Weights of a small spectrogram VAE: encoder layers 14, 7.7 epochs.
Rows from block 1 of the decoder of a small spectrogram VAE, named by matrix and row number. Rows with one number belong to one channel. Each number is 128 + 32 x the weight over its row's rms, rounded and kept within 0 to 255. All counts start at 0.
After each channel's rows are labels from the 100 clips, of 14976, where the channel reaches its highest value: "top examples" is what is common among them. Only what is clearly more common there than usual is listed. The data: tunes sung on syllables by a formant synthesiser. In brackets: how many of the 100.
# convs0: first 3x3 conv (decoder.mid.1.convs.0.weight, 192x192x3x3, standardized in use, each kernel summed), inputs 96-191
# convs1: second 3x3 conv (decoder.mid.1.convs.1.weight, 192x192x3x3, standardized in use, transposed, each kernel summed), outputs 96-191

convs0.121 [141  94 174 178 157 171 182 118 161 121 109  81 121 109  83 142 174 175 142 134 170 157 130 139 108 107 100 150 124 113 136 131  73  94 156 168 145 181  95 132  63 112 145 120 130 105 211 175 140 138  98 110  96  73 121 149 147 121 136 106  98 129 105 181 125  92 110 149 126 126 159  96 161 157 141 130 133 163  76 204 129 127 154 124  91 170  77  88 133 141  75 103 116 127 135 124]
convs1.121 [146 178 177 129 137 144 131  88 109 136 164 101 115 162 141  75 123 144 142  84 175 108 117 139  89 126 136 140 181 106 121 131 160 122 164 140 118 210 149  90  58 108 117 110 108 141 182 196  98 135 139 142 146 159 154 106 166 133 121 162 151 142 163 145 124  88 122 106 117 120 149 101  98 107 168  81 115 133 132 101  83 127  64  73 156 196 135 149 165 176 112 149 198 136 132 157]
top examples: the note C (69); the note F (60); first note: C (31)

convs0.141 [ 93 131 124 121 137 174 117 116 128 212 168 127 144 130  98 155 123 205 141  96 139 154 172 159  72 123 143 216 100 188 115 163 180 152 146 125 128 178 169 136 102 139 171 119 130  74  82 100 118  74 137  75 133 130 128 142 124 111 103 138 188 131 155 106 109 104 125 139 120 125 103 122  76 111 120 124 125 172  89  67 115 121 101 136 104 200  87 124 154  97 114 157 137 119 125 134]
convs1.141 [104 186 160 135 111 115 136 136 132 155 171 138 150 161 113 166 108  83 129 126 178 123 119  64  97  81 169 133  99 122 177 116 118 143 157 126 130 132 169  99 106 200 154 110 145 100  94 125 109 169 163 128 146 114 124 134  76 155 169 137 104 132 163 148 161 100 135 160 138 102 116  73 112 106 116 157 131  58 143 185 123 137 160 111 149  83 131 168 142  96  61 164 109 125 150 105]
top examples: the note A# (85); vowel: /e/ (40); first note: A# (31)

convs0.178 [176  79 111  98  62 150 104 139 132 137 126 145 133  78 124 111 102  65 151 169 118 128 137 108 193 124 160 153 141  73 134 108 147 139 100 140 161 140 127 108 106 167 128 122 121  76  85 142 148 130 156 157 122 130 134 137 131 128 129 129 163 132 149 109 126 161 131 109 147 127 142 124 108 143  94 158 141  34 145  61  91 126  51  65 144 134 148  95 114 100 145  90 128 111  82 187]
convs1.178 [126 160 119 156 114 164 102 134 125 115 132 100 111 123 117  66  99 117 114  44  91  79 154 137  97 128 151  88 106 156 102 122 116 119 193 103 178  94 116 101 148 118 100 101 144 140  59  91  74 123 173 147 164 150  77 159  76 163 127 164 111 106 125 110 124 118 156  97 130 160 102 133 132  91 104  80 119 128 111 120 106 105  76 136 125 112 113 131 102 156  89 175  53 140 108  97]
top examples: reverberation (77); deep voice (52); consonant: /ʃ/ (38)

convs0.136 [ 87 154 120 125 111 120 167 112  97 122 145  77 139 109  80 113 139 105 162  89 161 110 105 153  79 108 118 208 118 178 172 147  85  96 179 151 145 160 124 143 130 102 154 109 126  95 148 179 118 102 156 107 126 111 103 112 110 102 126  69 144 119 101 174 163 124 142 133 110 133 143 118 131 145 141 123 161 143 106 208  79 155 123 171  77 161  97  88  79 109  60  75  93  90 190 107]
convs1.136 [111 157 185 155 128 113 136 107 139 148 157 143 134 123 136  91 126 183  84  83 138 101 158 166 134 131  89 140 136  90 131 106 147 193 107 150  84 143 139 109 139  85 122 128 116 144 218 185 130 140 148 157  69 112 124 125 195 143 135 203 138 118 160 100 123 118 135 107 107 131 129  83 133 158 147 103 178 133 204  98  97 137  95  76 115 104 111 115 196 149 155 141 126 103 112 167]
top examples: the note C (74); first note: C (44); vowel: /e/ (36)

convs0.48 [134 141 124 140 130 137 136 131 180 168 203 118 107 114 151 150 136  64 165 130 141 123 150 161 122 166 124 151 120 154 140  96 128  94 115 123  60 186  86 132 174  97 117 146 102 152  87 110 121 120 178  99 143 130 147 119 133 175 129 148 228 152  81 109 169 100 144 157  98  74 113 130  99 124  95 145 168 156 117 132  83 120 139 143  96 143 138  84 119  91 168 114 188 111 138 103]
convs1.48 [133 158 144 151 139 176 114 131 121 104 115 116 146 159 133 113 109 156 115 117 188 112 150 135  83 116 138 141 103  74 107 153 139 126 162 143 136  97 128 145 171  68 141 110 133 183 120 204 115 103 116 118 130 140 161 141 169 111 104 143  89 103 129  86 130 176 127 167 125 121 134 127 121 117  62 214 109 149  89 142  58 144  89  90 133 148 123 123 122  62 127  82  92 148 185 179]
top examples: the note G# (74); child-like voice (59); first note: G# (39)

convs0.98 [128 138  94 114 126 115 125 140  73 123 148 138  97 100 155 104 113 124 114 169 128 111 129 135 178  97 133 121 138 120 138 154 168  95  99 138  98 154  70 159 101 130 137 159 143 132 158  71 160 125 181 112 126 100 128 141 139 132 107 107 238 139 124 120 158 116 105 122 157 111 118 131 107 122  93 163 170  62 173  80 111 105 150 174 116 144 158 129 109 178 140 153 139 121  81 143]
convs1.98 [133 146  83 145 141 103 147 101 125  78 154  58 118 126 132 152 129  99 138  63 155 162 158 110  84 131 159 156  59 158 196  86 109  95 106 129 135 154 145 129 140 154 109  96 102 192 147 115  61 153 150 128 109 109 129 145 135 140 142 125 154 121 171 150 135 106 146 136 140  95 117 150 142 109 133  69 115 106  80 139 167 138 135 187 155 101 126 121 123 148  68 200 189 108 126 139]
top examples: vowel: /ɑ/ (38)

convs0.129 [112 119 166 159 123 122 190 111 204 151 126 134 131 109 105 118 131 125 148 149 129  90 143 150  82 117  97 141 138 131 127 137  75 129 150 166 142 162 150 110  67  98 127  95 122 162 165 169 144 113  36 131  97 154 133 114 123 159 122  86  85 115 160 136 103 121 121 164 125 116 159 116 139 146 125 165 116 159  97 230 109 136  88 150 102 194 129 102 121 139  61   0 100 106 182  97]
convs1.129 [141 176 183 135 104 118  99 104 155 126 130 147 112  95  87 134 112 130 151 176 198 134 137 131 111  98 129 163 150 115 126 145 106 117 116 123 140 155 153  60  70 123  94 126 144 131  96 130 101 116 110 155 157 130 166 116 119 157 148 117 102 105 180 150 156 135 141 109 142  66 105 175 117 156 107 104 121  99 127  63  73 156 131  97 106 116 103 166 163 143  63 151 117 143 167  93]
top examples: thin (high-pass) (52); vowel: /ɑ/ (47)

convs0.22 [109 146  96 153  99 144 121 126 165 120 164 174 143 143 143 105  90 125 109  93 160 161 143 105 145 108 138 174 116 162 116 122 159 135 116 123  72 182 105 123 179 133 141 138 164 131 102 106  93 126 252  81 104 139 143  98  71  82 101 170 166 110 161 141 110 126  96 114 166  88 132 120  65 111  97 107 135 126 156 171 115 113 207 172 108  81 166 142 180 210 160 154 119 157 125 154]
convs1.22 [127 111  98 115 184 161 188 117 102  90 155 138 131 168 134 139 132 150 125 172  78 128 110 149 158 204  97  99 119 190 110  98 148 143 100 125 106  99 116 138 151  80 126 121 133 122 127 209 151 120 109  98 146 142 104 103 137 130 147  92 132 136  79 187  79 129 138 117 132 208 126 101 146 136 118 178  65 198  69 132 152 102 190 150 103 117 123  99  70  86 171 143 102 146 125  99]
top examples: the note A# (76); vowel: /ɑ/ (38)

convs0.109 [ 88 158 128 110 136 156 104 117 175 181 185  98  87 107 139 158 114 116 159 111 180 118 112 152 131 134 122 154 122 129 148 129 138  52 148 114 122 156 111 133 172  71 125  98 120 130 108 118 159 181 163  80 134 115 124  53 129 104 124 106 158 105  79 110 198 147 122 110  80  93 186  80  52 110 149 112 122 122 191 170  95 158 151 183 104  99 123  75 165  72  55  82  79 134 151 128]
convs1.109 [138 177 135 178 143 155 138 141 117 163 152 138 120 148 163 128  84  62 124 120 173 131 127 135 123 123 132 129 129  89 115 141 103 187 164 132 115  90 101  84 104  78 125 127 123 146 113 140 142 155 141 134 154 126 110 115 135 120 148 112 125 155 151  95 184 130 134  70 151  71 117  69 150 127 128 188 216 134 142 123 120 117 142  54 178 129 176 155 150  62  92 112  80 145 193 165]
top examples: child-like voice (69); the note B (56); first note: B (34)

convs0.164 [115  76 114 137 124 153 168 132  89 112 113 100 101 111  76 119 113 154 185 140 123 155  66 125 119  98  74 186 123 143  53 128 107 157 158 165 113 165  98 153  12 135 173 106 112  96 130 163 142 141 166 105  72 116  68 129 115 112 150 115 173 179 143 135 113 114 117  95 162 177 130 116 164 124 148  89  95  87  69 149 165 123 115 169 142 133  69  81 104 135 127 191 129 154 145 132]
convs1.164 [135 128 181 115 101 141 118 147 104 204 187 112 125 242 131 157 107 136 155  82 134 105 150 145  56 128 157  53 117 106 113 123 134 185 170 121 108 173 137 103  69  59 118 138  99 129 113 186  79 139 228 110 123 130 147 113 122 143 138 160 174 149  95 172 101 155 119  64 125 155 155 113 139  78 128 130 131 111  89 148 130 142 131 121 149 154 134 159 106 124 126 149 101 107 109  95]
top examples: thin (high-pass) (32)

convs0.8 [123 140  87 162 129 144 113 118 180 135 124 160 137  73 168 234 130 123 125 161 118 122 138 157 167 140 168 120 125 131 175 145 118 150 105 109  56 164 158  98 193 144 142 123 124 139 106 102 156 139 113 110 121 160 113 125 123 111 115 143 135 130 119  74 154 137 162 165 123  79 200 166 118 139 102 179 122  85 103 159  59 124  76 126 120 157 140 160 105  95 120  86 166 172  52 120]
convs1.8 [100 140  41 163 126 153 133 118 137  87 148 209 123  55 156  77 104  95 114 252 129 131 121 117 187 155 130 145 148 161 160  93 136 119  54 164 109 113 135 169 150 200 152 122 117 128 127 137 188 122 108 124 144 160  99 105 101 116 158 100 118 110 139  92 144 121  87 161 104 107 135 233 141 162 151  72 116 105 166 100 115 121 128 138 150 137 162  96 147  99 146 142 170 120 143 183]
top examples: reverberation (84)

convs0.159 [128 160 111 123  76 113 130 137 129 127 133 134 181 151 105  30  59 116 161 131  95 139 108 137 157  93 122 158 131  96 116  98 150 144 107 164  79 215 125 160 156  99 142 118 134 173 158 179 131  91 156 126 173  86 128 196 169 117  83  80  73 144 160 124  89 117  96 112 171  98 147 135 109 116 105 138 164  77 111 141 111  81 112 176 114 164 109 113 139 175 196 144  79 132 193 140]
convs1.159 [164 150 121 215 138 104 134 112 147 129 129 136 141 241 151 204  97 120 123 159 164 107  92 136 158  70 114  81 112 109 130 150 102  99 164 104 163 149 109 101 203 121 146 142 136 140 162 116 142 109 191 118 161  75 171 191 161 144 122 142 159 135 183 127  92 104 123 157 163 171 145 140 117 101 162 135 163 121 109 137 111 147 164 131 118  90 173 123 114 145  89 199 176 102 116 144]
top examples: the note B (63); first note: B (29)

convs0.79 [103  66 127  96 110 133  82 162  87  85  95  76 169 155  85 137 137 117 152 117 159 131 102 152 140 153 111 135 116 116  86 134  81 150 191 151 185 151 108 147  61 159 137 173  87 111 146  90  65 157  77 171 135 155 135 121 111  86 138 121 153 155 126 149 128 140 103 153 128 166 132 127 159 152  78 160 130 131 113 150 135 152  92 119 184 184 154  96  58 182 178 155 140 153 124  93]
convs1.79 [138 122  89 125 115 113 104 106 120 168  94 138 118 139 105 123 132 131 127  77 177 104 155  95  89 130 130 105 159 101  90  97 125  73 190 140 139 149 184 130 103 112 140 108 123 163 144 150  99 124  75 159 136  86 102  95 111  76 135 126 132 110 109 153 131  89 132 145 129 190 112 169 104 148 178 123  46  75  76 118  81 129 108 137 114 163  88 169 139 204 175  92 195 137  76  92]
top examples: the note C (69); child-like voice (64)

convs0.103 [ 86 161 139 112 102 153  77 166 132 130 152 106 169 144  97 111  93 141 115 100 139 146 147 133 139 174 132 165 132 128 109 153 141 127 148 153 136 132  97 172 174 150 160 144 147 125 131 106  39 123 128 118 124 166 133 131 126 151 162  85  91 146 117 136 161  73 100 186 125  80 171 143 133 109 109 118 157  91  84 102 134  76  88 122 106 128 154 100 102 148 225  71 159 103 129 145]
convs1.103 [145  89 149 102 114  97 180 127 110 178 132 156 138 163 134 133 125 165 163  60 150 123 127 130 144 138 133 150 129  79 100 151  99 133 124 144  90 156 139  95 189  96 114 104 130 113 157 196  86 157 125 100 142 206 152 147 188 158 122 116 120 113 142 165 126 194 148 129 127 153 132 162 132  94  92 141 134 187  99 115  76 148 151 122 146 121 105 136 126 101 151 123 171 135 121  54]
top examples: child-like voice (63); vowel: /ɑ/ (44); thin (high-pass) (42)

convs0.163 [ 94 150 146 182 153 122 142 145 150 168 162 138 158 154 143  66 137 232  93 125 125 152 119 171  60 138 132 114  63 154 132 116 154 112  90 164  94 145 147 144  99 144 145 144 111 217 148 131 188 189 138  99 109 118 139  89 105  79 117 114 156 101  95  88  26 158 122 165 146 122 144 133 139  82 131 116 205 184 112 159 128 119 194 108 111  97  82 135 123 148 121  90 107 146 106 139]
convs1.163 [137  72 152  83 187 103 135 135  51 139  99 140 113  98 125 101 140 118 162 131  80 114 133  72 159 170 148 145 161  91 181 191 104 117 113 147 122 110 165 109  15 157 141 140 117 132 169 129 125 137  67 152 162  87 115  87 125 120 150  86 170 123  99 147 160 110 128 131  95 146 126 129 120 128 204  71 122 171 144 145 180 127 155 138 157 169 132 138 150 183  83 120 153 137 172 117]
top examples: child-like voice (83); the note A# (71); vowel: /o/ (37); vowel: /ɑ/ (36)

convs0.165 [143 107 137 107  67 149 125 117 123 128 108 138 168  71 130 155  98 112 172 167 104 169 110 130 173 134 145  84 147  82 130 143 116 156 109 108 157 164 127 117 178 195 104  88 120  88 103  86 103  97  67 108 160 134 143 156 137 153 130  75 101 139 161 115 121 101 122 124 124 104 172 122 144 129 101 162  80  53 104 130  55 172 131 109 144 185 168 162  92 146 165 150 179 166  88 153]
convs1.165 [152 109 127 125  92  91  95 174 122 210  53 159 129 185 123  88 157 131 113 139  85 116 107 156 164 153 160 160 171  58 143 140  94  90 223 110 130 152 101 135 115 133 102 122 134 110 111 155 157 126  91 104 168 113 116 150 107 126 180 205  99 144 119 156 157 117 177 143  96 122 118  96 129 114  70 114  83 130 148 135 107 102 160 118 140 145 113 123 120 160  68 159 182 140 110 114]
top examples: consonant: /ʃ/ (69)

convs0.43 [111 191 130  90 131 136 145 113 239 150 148 154  67 115 161  86 126  99  81 121 143 137 123 155 139 133 116  87 130 138 127 167 136 100 118  99 125 154  61  71 128 131 107 105 105 160 138 118 133 155 199  94 120  81 134  86 158  89 125 119 238 127  63  97 133 128 166 131 124 133 181 132  75 109 113 149 141 119 132 185 146 117 195 171 167 117 167 109 130 140 171 101 156 126 113 141]
convs1.43 [149 105  58 134 135 111 119  61 162  98 119 126 138 134 128 171 168 148 103 212  98 125 153 106 143 127  90 125 117 120 174 157  99  64 158 120  91  91 100 159 137 163  93 141  93 164 157 133 142 120 135 124  97 124 145  30 119  79 119  81 120 113 136 149 115 118 113 102 139 110 143 122  97 105 159 147  83 164  99 110 135 102  87 201 143  67  99 124  82 129 161  85 177 153 186 140]
top examples: child-like voice (62)

convs0.149 [115 128 115 145  96 117 132 106 132 151 100 213 148 124 160  66 158 111 110 151 113 129 131 143 127 115 140 155 104 171 129 132 153 134 114  79 100 110 126 145 127 127  81  73  97 116  91  86  87 100 162  77 123 153 144 155 161 127  68 141 168 172 149 101 113 139 158 131 178  63 176 138 113 106 103 118 150 136 118  65  82  98 130  91 182 118 201 146  88 127  56 166 118 215 110 141]
convs1.149 [121 205 126 126 127  92  96  71 146 164  85 136 128 143 145 107 139 156 188 142 113 136 126 159 136 158 116  75 181 195 152  91  92 125 121 114 123  95 111 152 139  99 127 121 128 152  83  83 133  96 110 138 101 155  96 147 178 150 103 208 125 141 185 135 109 162 121  67 131 160 105 178  96 142  48 127 129 103 107 167 128 132 125 133 152 146 125 134  78 135  34 207  61 136 125 104]
top examples: thin (high-pass) (38)

convs0.82 [128 118 142 108 103 132 123  93  60  60 118 102 104 166  91 170 198 146  49 132 102 180 136 114 128  93 125 130 100 144  55 146 111 200 175 148  80 105 136  97 112 121 185 123 140 151 112 168  97 110 148 148 139 183  87 171  81 150 182 135  73  66 163 124 124 123 101 118 128 139  86 177 135 194 110 140  94  63 140 139 145 146  83  72 148 171 132 124 133  86 161  29  96 107 160  97]
convs1.82 [127 141 116 142  79 141 133 164 133  77 127 149 133 120 151 170 145 144 109 107  63 153 142 143 105 154  69 107 150 135  85 114 101 114 111 144  96 139 159 169 148 124 178 114 104  75  91 136 115 145 183 105  50 215 211 127 128 109 111 107 165 126 128  56  90 194 122 189 117 147 139 162 151 121 136  99 167 145 113 173 133 118  97 147 102  77 145  90 126 151 151 160  97 115  62 132]
top examples: the note A# (68); first note: A# (43)

convs0.147 [ 99 140 100 165  78 137 112 121 119 154 144 174 176 116 162  92 144  81 108 115 134  87 129 128 132 123 152 175 105 197 129 117 134 184 137 129 105 159 106 123 132 144 127  97 120 177  50 103 115 133 240  91 127 141  89 134 108  93  93 150 162 123 202 138  88  98 141  89 165  80 178 164 120 108  80 107 126  78 102 114  98 136 119 159 117  90 153 154 133 176 181  77  87 162 107 100]
convs1.147 [123 142 103 112 176 118 134 112 158 135 110 115 123 144 144 139 102 132 137 158 113 140 117 109 174 138 166 101 136 153 155 113  56 154 172 136 112  84 107 147 139  47 116 115 135 102  38 140 135 113  91 134 176 101  80 159 174 141 140 166 132 136  80 170  95 113 120 183 139 138 124 100 147 146 105 144 114 115 171 190 129 109 203 198 164 101 122 132  55 175  52 159  78 136 117  95]
top examples: the note A# (74); low voice (51); vowel: /i/ (39); vowel: /u/ (37)

convs0.1 [142 142 116 134  90 132 149 131 162  82 126 162 126  89 177 115 158 153 125 138 116 119 134 160 159  79 176  89 132 163  84 143 134 125  93 119 101 117 120 102  97 151 117 121 128 136  83 118 140 139  88 102 143 141 117  59 117 121 149  97 255 112  56 111 118 152 144 143 137 115 166 181 121 119 142 125 185 106  26 131 118 168  57 106 171 119 165 160 125 100 133   0 149 135 120 115]
convs1.1 [136  95 137 143 171 116 137 140 140 107 165 133 147  60 158 198 132 132 108  89 100  82 148 120 112 203 121 186 108  94 145 148 133  97 110 127 118 115 170 140 134 155  96 126 117  80  99 117 128 128  75 160 136 169 100 141 183 149 138 143  96 104 118  91 109 123 113 138 111 131 132 213 104 144 139  62 172  85 156 127 133 135 102 169 160 168 156  96 112 127 154 172 118 165 163 156]
top examples: consonant: /ʃ/ (42)

convs0.90 [ 92 141 135 108 141 100 106  93  99 147 135 180  91 111 186 100 154 115 128 176 153  58 156 115 147 151 125 145 129 167  82  96 150 176 101 112  80 145 138  94 125 137  75 120 146 125 110  85 129 151 182 134  91 165 118 105  67 138  95 166 224 104 168 106 146 140 105 110 151 117 103 171  88 130 124 110 105 143 123 151 123 104 200 171 113 132 170 129 101 104 142  44 162 114 133 101]
convs1.90 [130 147  88 126  68 142  62  80 146 108 115  92 100  40 117 170 159 116 130 136 137 161 110 166  78 108 106  74 141 126 140  88 136  99 127 131  77 108 140 127 186 144 144 125 111  97 101 151  88  88 148 129 106 141 141 135 102 103  91 167 119 145  94 101  69 164 120 108 110 115 129 133 135 151  22 157 123 113 119 150  71 145 140 112  83  90  71  89  63  96 210 140  65 139 106 126]
top examples: thin (high-pass) (33)

convs0.183 [118 134 116 130 114 115 169 118 163 171 139 128 145 107 154  67 126 131 175 109 129 120  85 159 112 119 125 165 118  96 148 109 102  87 173 107 149 154 114 130 146 118  83 101 146  90 124 176 129  71 136  81 117 135 146 110 189  79  71  84 156 156 195 116 134 148 145 149 124 109 140  87 154 134 176 137 169 161 106 189 129 148 129  66 149 134  85 151 135 124  84  74 125 118 161 190]
convs1.183 [147  99 152 103 149 156 114 159  96 135 104 119 124 171 116 137 168 186 130 117  62 116 116 143  96 136 108  98 124 111 128 149 134 152 150 120 129 121  88  97 150  20  97 109 137 149 130 111 119 137 133  99 106 132 100 170 167 121 125 151 138 125 102 165  92 156 134  71  94 174 136  60 111  97  88 157 167 173 130 140  77 116  66 110  84  78 112 123  93 148 169 145  53 155 155 135]
top examples: the note G# (63); child-like voice (53)

convs0.102 [145 119  76 136 107 152 119 146  71 118 139 118 110 145 125 146  66 147 100 119  91 213 134 107 124 139 125 156 147 125 179 111 126 136 137 121  52 180 160 122 195 131 174 134 124  97 114 119 110 100 182 126 151 111 143 166 178 183 141 115 125 152 138 135 159 130 138 138 146 131  99 144 160 143  64 113 107 124 142  87 104 124 113  93 146 152 113 154  92 134 229 143 205  80 141 166]
convs1.102 [141 105 115 123 126 136 150  66 119 132 143  92 140 117  85  60 128 108 120 143 138 126 125  63  64 135 135 184  65 139 176  47 187 131  80 152 148 178 140 108 172 125 122 116 165 125 150 141 148 126 173 119 127 106 136 142 133 174 107 163 136 119 129 149 144 120 175 151 128  79  82  43 144 128 120 115  94  90 122 158 191 141 121 140 193  91 120 134 185 139 147 125 205 128  95 163]
top examples: the note G# (66); first note: G# (27)

convs0.37 [111 135 113 103 134 134 157  84 186 122 156 137 169 156 122 132 141 201 109 134 128 144 153 150  97  99 144 115  99 206 119 189 121 139 140 141 111 111 131 120 119 172 196 128 118 146  48 163  90 130 145  97 140 162  30  34 129 152 130 103 168 101 107 113  83 129  84 190  97 126 102 142 124 133 124 130 129 128 103 160 161 158 144 125  89 143 135 183 132  73 145  30 125 131 137 104]
convs1.37 [ 97 113 132 182  65  71 148  97 169 129 164 146 117  42 121 171 133 127 123 148 174 140 136 120 123 131  82 158 141  96 103 112 128  70  62 152 143 127 188 142 146 192 124 117  88  90 150 116 189 121 149 155 128 168 110 139 107 102 126 111 137 118 142  93 159 138 167 113 151  80 111 178 166 147 105 132 127 110 186 141  87 114 159 112 103 128 161  96 137 129 169 133 126 171 123  86]
top examples: the note A# (81); first note: A# (38); vowel: /ɑ/ (36)

convs0.186 [128 136 168 143 104 125 199  79 107  82  58 145 154 116 119 165 175 162 113  87 146 167 149 134 107  90 126  63 120 128  79 157  79 113 135 129 154  57 131 111 115 132 115  95 144 122 140 197 141 128 105 129 147 182 130 168 135  81 148  72 165  88 101 118  85 130 126  84  95 153 102  89 130 165 179 106  94 146 105 143 209  96 127 111 141 156  87 157 160 124  74 143 127 175 159 114]
convs1.186 [154 101 195 111  76  64  66 119 166 163 162 149 142 164 102  62 115 173 158 144 153 142 145 167  83 135 121 193  78  94  99 177 103 163 119  92 147 162  91 114 135 170 108 147 140  82 134 134 136 141 104 121 145 145  95 116 138 162 155 145 119 150 136  67 177  97 141  88 150 105 146 103 156 144 134 139 144 108 124  52  85 127 101 111 143 169 164 153 149 151  73 121 107  98 181 128]
top examples: first note: G# (27)

convs0.187 [118 149 147 102  94 124 152 137 116 168 133 127 135 104 154 115  64  51 175 138 124 135  98 123 156 183  97 124 139 157 160 152 151 109 144 138 137  88 125  92 219 106  97  98 129 112 127  87 102 101 176 122 141 106 128 129 167 154 132 124 160 179 154  92 175  96 172 140 119  79 169  91 111 111  71 170 172  75 118 125 125 115 149 171 125 138 192  89  90 184 144  94 129 151 114 171]
convs1.187 [145  34  96 155  81 126  97  97 145 162 173  63 136 175 122 112 143 129 140 175  62 144 118 118 120 146 153 134  77  87 131 181  85 105 182 158 139 104  77 141 194 101 139 124 110 178 157 118 124 153 134 140 143  96 122 181 107 152 141 140 123 142  96 106 126 136 158 100 135 183 122  39 129 117  93 177 116 156 136 140 174 122 140 128 147 108 170 105  67  60 114 124 131 133 107 100]
top examples: vowel: /o/ (37); consonant: /t/ (33)

convs0.139 [131 127 133 114  65 125 158 117 224 121 111 159 107 113 138  76 110 101 111 146 137 146 137 156 166 100 153  98 147 116  81 145 123 168 129 131 119 176  79  62 113 177 129 142  91 130 118 146 151 129 100 163 142 134  73 143 101 168 140  91  61 120  77  84 132 165 120 122 144 139 126 164 143 135 126 150  79  69  77 167 144 142 113 119 151 164 169 125 139 116 135   0 160 125  92 156]
convs1.139 [124 108 160 130 102 107 132 112 152 120 105 156 112  25 116 168 122 132 103 139 158 107 132 105 196 117 150 144 238  57 110 145 182 116 100 102 112  56 139 146 143 114 104 127 163  82 142 117 176  95 130 110 109 163  95 141 152 133 140 184 161  85 217 126 144 133 142 139 117 105 116 163 155 150 163 135 141 108 197 113 119 160 118  96 160 168 134 107 163 101 137 114 104 167 122 151]
top examples: consonant: /ʃ/ (29)

convs0.124 [136  53 180  96  82 131  58 170 106  56 137 141 185 137 113 216 105 163 102 156 102 121 114 153 112 152 165 134  96  97  99 118 102 186 173 151 127 136 133 120  76 164 126  94  89 150 113  95 153 145 106 139 145 135  55  44 107 109 112  67 217 153 141 135 106 127 157 149 173 191 113 161 152 102 124 122 152 150  54  95 106 140  94 108 158 185 116 168 152 105 112 129 151 150 123 131]
convs1.124 [117  60 134 123 130  93  78  79  99 185 129 150 116  65 159 156 105 143 163  61 124  82 150  92 151 150 173 128 137  67 145 165 107 177 155 137 161 112 193  82  57 183 160 114 104 125  76 216 170 112 127  82 153 140  93 150 123 142 149 189  79 117  84  88 135 123 109 119 145 127 150 172 118  99 110  70  96 124 161 121  49 137 132 123 169 150 152 142 136 144 158 176 130 158 132 119]
top examples: thin (high-pass) (40)

convs0.5 [153 131  91 125 143 105 136 136 162 145 140 151 116 114 188 171 135 119 153 143  91 150 158 149 186  47 149 152 153 113 132 189 117 148  90 110 111 140 123  76 163 111 124 153 133  51  86 154 114 127 148 110 131 133  53 137 107 147 153 107 116 121  91  60 193 124 166 128 146 112 141 160 158 110 157 112 142  98  34 122 141  94  89 106 144 124 176 127 103 103 144  32 179  87 123 148]
convs1.5 [ 96 132 119 112 115 179 195 127 140 105 133 125 144  81 123 143 129 131  80 122 123 113 156 118 135  88 104 116 138 165  86  69 175 132  60 124 165 143 109 154 171 149 117 133 130  98 125 105  99 133 145 138  89 255 107 132 120 112 109  94 162 131 115 149  83 143 139  93 102 135 121 142 113 151 110 116 109 141 149 137 100 128  51 181 127 172 134  98  90  70 222 108 116 123 136 131]
top examples: vowel: /o/ (38)

convs0.88 [123 145  92 162 109 147  53 160 113 110 125 115 142 137 139 133 114 167  90 125  97  94 129 119 145 135 143 149 108 171  80 110 200 146 127 135  96 151 144 142 146 142 120 141  91 105  43  63 107 144 140 149  99 127  70 112 110  97 103 183 143 159 157  91 112 140 143 114 150  90 149 119 155 110  87 103  80 155 137  87 131 113 195 182 131 121 170 148  64 122 198 213 130 188 153 101]
convs1.88 [133  94 112 112 147 101 131 122 170 130 123  79 111 113  93 110 127  82 158 165 148 134 116  94 130 112 169 152  76 112 159  98 123 155 193 144 116  51 142 150  95 175 157 134 115 101  56 132 117 114 117 134 164 128 110 139 116 131 109  81 109 134  54 142 147 126 133 180 133 101  99 140 142 142  96 147 110  73 107 143 203 145 158 210 175 116 114 126  70 133 144 131 110 139  92 116]
top examples: vowel: /ɑ/ (38); clipping (27)

convs0.41 [ 79 114 187 182 132 156 151 176 112 109 120 108 117 161 114 137 141 145 142 108 181 109 143 145  86 142  87 179  75 161 121 168  83 139 218 201 100 187 148 163  27 158 130 159 108 143 249 137  71 125 154  84  88 117 131 172 103  78 110 107 192 124 158 164 125 142 114 144 110 136  98 124 127 125 111 139 106 128 138 192 117 160 158 102 104 138  88 117 141 164 144 124 134 158 133 105]
convs1.41 [120 149 141  88 136 161 115 151 136 157 105 155 133 151 149 141 122 131 118 131 106 135 123 134 121 126 157 128 182 152 218 108 145 109 138 115 111 192 140 108  50 139 151 141  98 101 177 117 148 107 153 128 138  88 168  71  88 125 130 197 191 144 126 160 146  77 134 119 145 142 115 135 126 154 179  78 138 140 192  92 146 117 106 152 136 139 128 140 158 167 169 122 183 143  95 149]
top examples: the note C (86); first note: C (26)

convs0.184 [121 139 152 151 103 149  81 129 132 175 141 154 202 135 163 156  98 154 104 118 159 142 106 138 124 181 135 148  98 162 109 145 140 139 119 145 156  95 166 100 137 103 136 110 129 168 111 123 115 139 153 111 113 155 115  66 114  59 143 113 130 130 160 134 108  48 133 171 161  97 126  91 119 108  87 131 231 172 111 140  90 126 147 121  67 101 140 148 133 160 162 112  69 157  53 128]
convs1.184 [122  71 145  92 168  97 102 154  85 151 176 125 134 189 142 151 102 130 131 131  96 135 145  85 139 169 163 126  92 109 144 199  70 139 174 144 142 120 149 130 117 123 102 139 121 122 106 156 121 142  78  94 189  45 129 142 162 144 137 106 103 136  83 141 148 136 131 200 141 176 140 108 122  96 171  75  99 161 178 125 153 129 181 158 164 135 134 139 113 139  77 131 118 125 160 125]
top examples: the note B (81); child-like voice (79); first note: B (48)